config.toml
model = "contrastive audio-text model"
encoder_mlp_ratio = 4
encoder_inner_norm = false
encoder_width = 192
Rows from block 9 of the text encoder, named by matrix and row number. Rows with one number belong to one neuron. Each number is 200 + 20 x the weight over its row's rms, rounded and kept within 0 to 999. All counts start at 0. After the name is the row's rms in percent of the matrix's.
# fc1: MLP up (text_encoder.blocks.9.mlp.fc1.weight, 384x192), inputs 0-191
# fc2: MLP down (text_encoder.blocks.9.mlp.fc2.weight, 192x384, transposed), outputs 0-191
fc1.286,074,190,225,193,173,190,194,205,149,207,197,229,196,233,212,179,233,190,227,200,227,196,190,229,185,185,191,193,217,230,227,190,207,158,216,223,229,216,204,199,153,211,203,173,194,194,161,196,195,229,194,172,214,197,215,188,215,205,182,204,225,191,208,222,208,197,203,206,209,186,199,215,228,212,202,170,211,227,226,188,221,201,169,164,215,174,186,222,210,227,207,200,205,229,192,223,177,235,175,224,226,208,201,217,193,192,177,233,233,150,194,198,205,220,198,201,209,188,200,188,163,242,210,228,202,192,209,238,187,215,210,183,222,180,191,212,224,236,177,200,160,216,208,204,226,178,238,194,222,212,207,221,216,218,219,219,197,193,194,194,198,235,166,175,219,174,212,199,237,208,199,171,210,180,207,188,198,225,212,172,208,208,180,236,171,171,221,209,220,203,210,184,202
fc2.286,103,158,265,214,197,182,199,222,196,229,185,198,200,224,160,208,191,188,219,229,192,181,172,221,234,213,184,210,213,231,216,213,207,167,179,195,217,185,216,212,183,216,203,238,230,194,220,200,219,193,231,200,185,216,187,185,213,208,236,192,213,231,168,224,205,221,202,205,227,204,173,216,193,222,190,223,180,205,203,206,195,205,212,162,206,182,249,191,206,186,201,149,204,213,198,195,213,207,183,190,141,214,167,218,227,195,202,206,149,190,205,221,205,195,184,194,174,215,231,207,200,201,170,198,173,226,229,211,200,190,220,189,211,183,208,211,207,221,228,205,175,212,223,189,227,231,167,232,186,241,187,195,193,213,168,199,197,189,194,212,181,177,217,221,227,195,187,203,181,204,188,196,214,187,182,187,192,208,235,215,212,226,194,184,159,193,198,232,217,192,199,195,198
fc1.287,091,228,179,187,214,225,183,162,193,183,232,196,169,175,211,218,195,202,213,211,205,211,191,210,206,203,170,189,172,189,231,237,202,232,202,194,167,205,163,203,216,213,200,167,197,160,201,192,207,212,225,177,193,173,179,185,221,175,152,206,243,207,215,179,210,213,180,181,168,194,162,200,228,177,202,220,163,197,185,209,172,243,171,180,197,219,191,194,194,194,184,192,218,210,199,180,175,229,195,206,176,173,228,205,170,181,236,169,173,205,189,210,191,193,223,212,205,148,213,201,196,190,202,220,240,194,193,245,155,185,208,196,229,198,200,185,237,218,176,240,213,200,221,204,178,201,206,231,191,202,190,182,179,222,195,183,172,213,207,181,220,207,188,199,200,182,204,207,219,207,204,179,177,190,158,191,221,208,192,184,182,187,186,173,188,221,209,194,211,200,203,195,216
fc2.287,110,221,175,181,184,190,247,194,194,192,208,221,183,191,183,175,198,204,220,197,173,192,191,211,148,186,193,208,217,179,232,192,209,218,209,195,181,191,215,155,204,192,209,175,220,211,196,144,207,227,206,171,172,176,191,195,199,187,197,208,218,142,210,175,183,209,164,199,200,198,217,199,204,205,187,183,234,205,206,188,173,189,191,194,204,214,186,206,205,200,184,234,181,206,184,222,206,221,185,208,190,202,193,218,209,201,213,192,199,190,196,191,204,140,184,261,187,176,220,183,202,190,192,192,179,166,216,209,201,202,170,194,219,187,219,147,209,216,176,217,214,186,185,204,229,205,245,149,203,206,187,169,168,189,223,198,188,189,179,179,192,180,246,202,216,166,225,188,183,223,169,205,193,223,192,202,178,218,189,178,204,187,173,222,244,195,191,199,200,197,208,218,212
fc1.288,167,228,240,209,208,175,186,174,188,193,191,185,241,242,225,176,172,189,167,189,166,184,173,200,196,156,189,206,185,246,232,185,245,212,214,169,186,180,194,209,224,204,220,166,205,175,202,215,191,170,227,221,203,192,196,217,192,197,197,190,208,233,193,201,207,187,175,220,226,197,196,210,191,222,186,186,192,207,205,199,184,189,179,200,217,183,178,172,160,176,187,210,191,183,184,162,178,225,190,189,249,210,169,187,197,197,207,192,191,194,193,209,176,203,181,247,207,194,208,183,206,207,191,191,192,179,223,177,193,216,177,197,213,201,205,203,222,219,178,209,209,228,176,232,214,227,181,222,203,174,195,207,215,233,230,201,220,191,208,212,218,196,171,178,201,231,197,217,215,215,219,199,199,214,221,240,160,193,207,209,178,221,245,227,185,223,178,206,194,214,190,172,238
fc2.288,109,196,157,202,173,212,253,201,195,201,192,179,174,176,201,199,199,217,175,188,169,214,189,200,237,151,198,201,205,204,178,208,215,193,195,194,216,208,232,177,204,216,228,203,186,204,231,212,237,206,189,219,224,176,211,209,180,201,180,222,201,189,200,207,189,195,239,210,187,184,191,198,219,201,171,173,170,190,215,211,213,233,204,199,203,197,205,213,179,223,239,183,210,238,199,134,197,209,203,173,181,225,218,248,198,196,211,168,193,192,218,195,207,272,198,220,185,161,159,184,213,194,198,205,203,201,186,188,222,191,202,195,191,208,205,196,240,201,181,206,175,182,202,180,208,209,184,234,210,229,221,171,209,209,181,183,231,188,173,228,198,200,209,202,210,194,189,210,191,224,205,217,214,232,214,185,195,208,171,222,193,212,228,223,192,209,189,192,211,201,208,183,260
fc1.289,101,205,191,224,208,160,199,158,207,197,160,185,204,183,195,204,214,216,187,205,204,224,192,208,197,206,194,185,208,189,196,187,172,207,203,230,225,198,167,183,187,214,225,190,208,181,235,169,218,209,211,163,180,193,192,192,195,196,180,192,211,179,194,206,199,180,221,192,209,147,204,210,172,208,177,199,241,163,192,235,172,169,245,185,199,187,177,203,142,202,195,225,182,192,212,200,196,206,168,203,194,209,192,168,186,193,209,218,205,177,225,226,195,205,209,189,198,177,214,223,175,224,163,190,236,190,235,204,197,183,183,167,172,180,183,214,169,217,212,223,215,209,220,205,203,222,186,187,184,215,188,206,211,171,213,208,182,175,212,175,206,207,183,206,208,204,200,224,192,194,215,171,265,226,158,198,182,211,201,201,193,201,177,222,197,165,202,203,214,232,176,245,170
fc2.289,095,210,161,210,213,215,187,196,204,210,210,212,202,181,218,187,207,206,156,229,197,204,226,220,196,229,179,187,221,226,200,233,215,219,199,229,186,213,213,195,189,192,186,182,212,192,228,202,225,184,200,248,184,210,188,214,233,206,171,231,179,222,204,210,189,214,179,224,153,236,201,191,194,208,230,186,216,197,223,210,203,214,225,195,204,205,207,180,163,230,181,220,182,188,194,179,229,196,223,173,196,190,168,212,168,213,232,208,227,188,174,199,242,225,207,201,199,211,145,208,194,219,218,164,184,205,199,189,232,170,210,181,212,203,225,194,185,180,209,230,206,169,158,183,176,178,192,207,193,187,233,213,244,196,188,209,194,190,140,188,178,198,208,180,198,204,181,176,194,226,176,203,221,178,236,212,216,198,179,190,197,200,172,212,190,182,221,232,185,202,207,181,194
fc1.290,126,241,230,212,200,161,170,205,197,208,212,207,235,208,201,200,227,249,212,201,176,234,223,198,147,205,196,208,229,220,206,222,211,199,211,232,231,205,194,196,183,233,181,234,216,232,207,203,202,208,178,202,182,215,253,184,170,228,190,235,207,199,214,204,220,185,153,194,198,193,210,211,202,178,188,181,203,207,168,226,202,202,197,183,220,209,225,200,210,206,221,183,195,199,210,214,227,166,188,197,173,207,187,185,194,203,200,173,175,191,196,160,190,173,188,189,212,248,214,194,229,186,220,236,178,217,189,168,188,226,205,195,203,170,205,187,218,198,182,179,185,199,177,200,212,210,197,198,193,207,193,218,165,169,216,180,185,189,194,225,179,165,196,247,201,223,196,173,202,226,188,180,181,230,200,197,182,226,213,202,200,213,179,204,175,218,215,180,178,203,219,187,246
fc2.290,096,178,185,193,174,193,209,187,228,185,228,206,238,192,202,204,224,210,193,192,207,210,221,193,217,210,182,202,180,234,212,204,211,211,180,223,268,172,189,261,192,194,205,181,211,188,186,217,178,186,218,217,213,211,165,203,215,208,224,163,186,259,197,183,201,246,179,231,195,167,181,170,199,229,178,210,218,181,216,175,212,172,178,237,212,174,172,245,215,200,166,213,204,183,191,192,188,203,209,210,200,208,194,220,209,197,202,191,210,209,222,188,215,274,247,234,207,225,191,201,189,215,196,216,190,191,216,196,190,202,169,207,201,207,193,197,173,174,227,188,207,200,211,222,168,178,202,212,203,190,221,190,189,201,190,211,179,192,219,227,182,239,214,188,189,193,212,196,181,208,189,175,178,221,209,193,190,213,210,190,204,234,215,210,231,191,200,201,175,183,185,192,200
fc1.291,124,190,227,180,191,198,209,214,198,185,186,176,184,167,170,183,232,201,224,213,209,198,196,211,173,152,175,191,191,185,161,205,240,234,207,200,210,202,214,229,226,177,175,183,194,209,174,156,194,213,228,228,208,184,194,236,193,220,173,201,212,191,204,208,202,187,237,224,211,213,204,227,197,207,184,231,247,198,208,187,218,216,210,221,217,230,195,202,216,193,220,193,211,173,193,223,214,191,184,166,209,194,196,194,185,222,203,193,202,197,199,237,229,251,199,210,221,180,198,205,187,216,193,184,217,203,206,231,197,229,181,186,214,178,213,203,201,226,162,196,204,182,202,225,152,174,207,187,181,162,198,183,208,231,232,194,240,205,199,186,244,193,221,222,179,206,213,202,184,178,222,154,188,215,199,172,203,235,200,182,213,184,216,227,236,180,207,223,212,199,187,199,182
fc2.291,113,204,198,229,164,214,132,211,214,216,223,212,208,202,194,220,129,195,198,200,234,194,205,190,152,199,238,206,200,207,177,189,210,196,208,182,195,187,223,193,203,193,195,209,233,198,193,145,207,177,206,193,217,189,192,165,159,221,192,173,204,216,164,222,251,181,180,240,189,210,221,219,177,214,196,209,202,223,180,206,207,201,192,205,192,216,158,167,224,211,185,201,191,217,202,172,173,179,173,162,199,213,210,219,197,201,213,207,178,183,179,189,219,203,198,211,191,185,221,194,185,215,230,214,183,188,224,208,180,237,170,178,172,223,198,186,183,199,171,192,192,210,207,184,213,215,199,209,183,222,209,195,211,192,195,189,185,192,220,185,193,178,216,191,211,226,167,198,227,218,224,227,217,203,195,209,229,191,179,186,214,186,182,213,186,205,177,176,164,208,177,181,165
fc1.292,089,184,219,224,195,194,226,222,222,193,223,233,178,215,197,170,229,213,186,198,174,184,208,188,180,211,225,211,218,203,160,208,217,200,199,214,149,220,207,176,179,199,181,198,201,176,235,203,161,217,206,235,167,209,208,191,210,174,208,190,191,173,206,236,211,201,192,176,214,207,170,232,189,213,161,239,161,191,198,225,213,214,225,182,220,178,177,193,191,180,189,210,212,190,202,213,196,197,168,194,184,210,238,209,206,200,175,198,189,208,150,265,204,170,196,176,188,205,187,199,203,204,161,187,216,219,205,176,207,173,215,216,205,211,238,191,201,202,167,224,210,181,206,179,199,234,222,222,226,185,173,183,203,207,237,193,198,198,198,216,196,176,193,208,191,179,166,204,175,203,158,164,190,175,199,219,182,210,187,212,200,193,161,178,197,179,209,197,212,195,176,180,195
fc2.292,087,190,218,169,181,204,214,194,156,222,223,184,194,198,223,208,221,215,203,187,168,192,220,202,187,191,208,197,202,160,190,162,161,232,219,191,167,202,214,204,219,205,183,189,207,194,195,209,250,237,207,222,165,200,192,168,183,199,196,202,212,195,203,220,157,183,192,188,175,215,192,203,170,201,196,219,165,178,188,241,236,179,199,202,217,182,201,181,170,231,208,218,236,189,178,183,196,197,176,219,195,176,237,171,192,201,161,216,185,229,215,164,210,213,179,142,198,220,180,210,168,200,202,197,215,231,210,184,210,227,199,187,204,233,187,237,213,184,180,203,198,202,202,167,172,212,180,209,193,194,223,220,184,205,222,222,191,221,205,183,227,197,237,203,198,210,198,208,189,215,154,226,238,190,225,212,196,234,192,190,172,206,198,183,190,188,222,200,203,195,214,196,196
fc1.293,067,189,158,218,197,221,234,224,203,185,178,207,187,209,239,196,206,194,216,184,226,194,213,197,197,205,214,217,171,177,163,233,242,180,215,176,206,194,179,168,228,173,226,195,214,180,206,192,178,235,203,202,197,193,182,216,215,194,182,198,208,233,175,172,178,179,185,204,192,190,179,205,200,210,206,165,157,182,202,208,236,196,208,174,205,162,175,186,209,168,196,197,240,203,201,193,195,222,184,177,170,194,176,207,208,205,185,204,206,223,193,180,194,234,192,227,213,207,233,175,191,231,202,192,184,194,198,201,183,212,234,232,186,176,228,196,229,223,250,175,200,177,203,202,173,183,201,208,205,213,231,192,209,242,156,211,213,189,215,172,178,214,202,218,175,184,213,175,175,214,176,192,196,196,195,192,160,203,193,193,177,196,161,211,192,170,229,197,163,214,207,177,214
fc2.293,104,214,178,200,176,224,158,211,177,195,189,162,183,210,175,189,196,227,216,210,227,200,189,212,218,214,183,199,162,231,188,164,232,192,194,201,243,183,205,212,196,208,188,174,187,212,197,210,190,223,217,197,201,199,181,186,239,195,234,191,190,197,184,222,214,144,214,205,194,207,214,217,245,217,159,203,239,193,194,197,224,187,200,187,218,220,222,238,213,195,215,212,187,161,205,162,190,214,184,166,227,207,166,213,215,217,187,182,216,202,210,195,210,182,239,173,193,186,206,216,187,193,195,155,206,194,216,215,199,228,147,212,180,203,209,226,230,144,161,221,190,204,214,190,214,192,226,166,189,186,187,199,190,185,223,197,190,147,194,200,196,209,225,193,204,195,227,223,181,192,192,191,178,175,223,207,182,194,199,189,200,192,186,203,201,200,236,212,182,207,194,207,185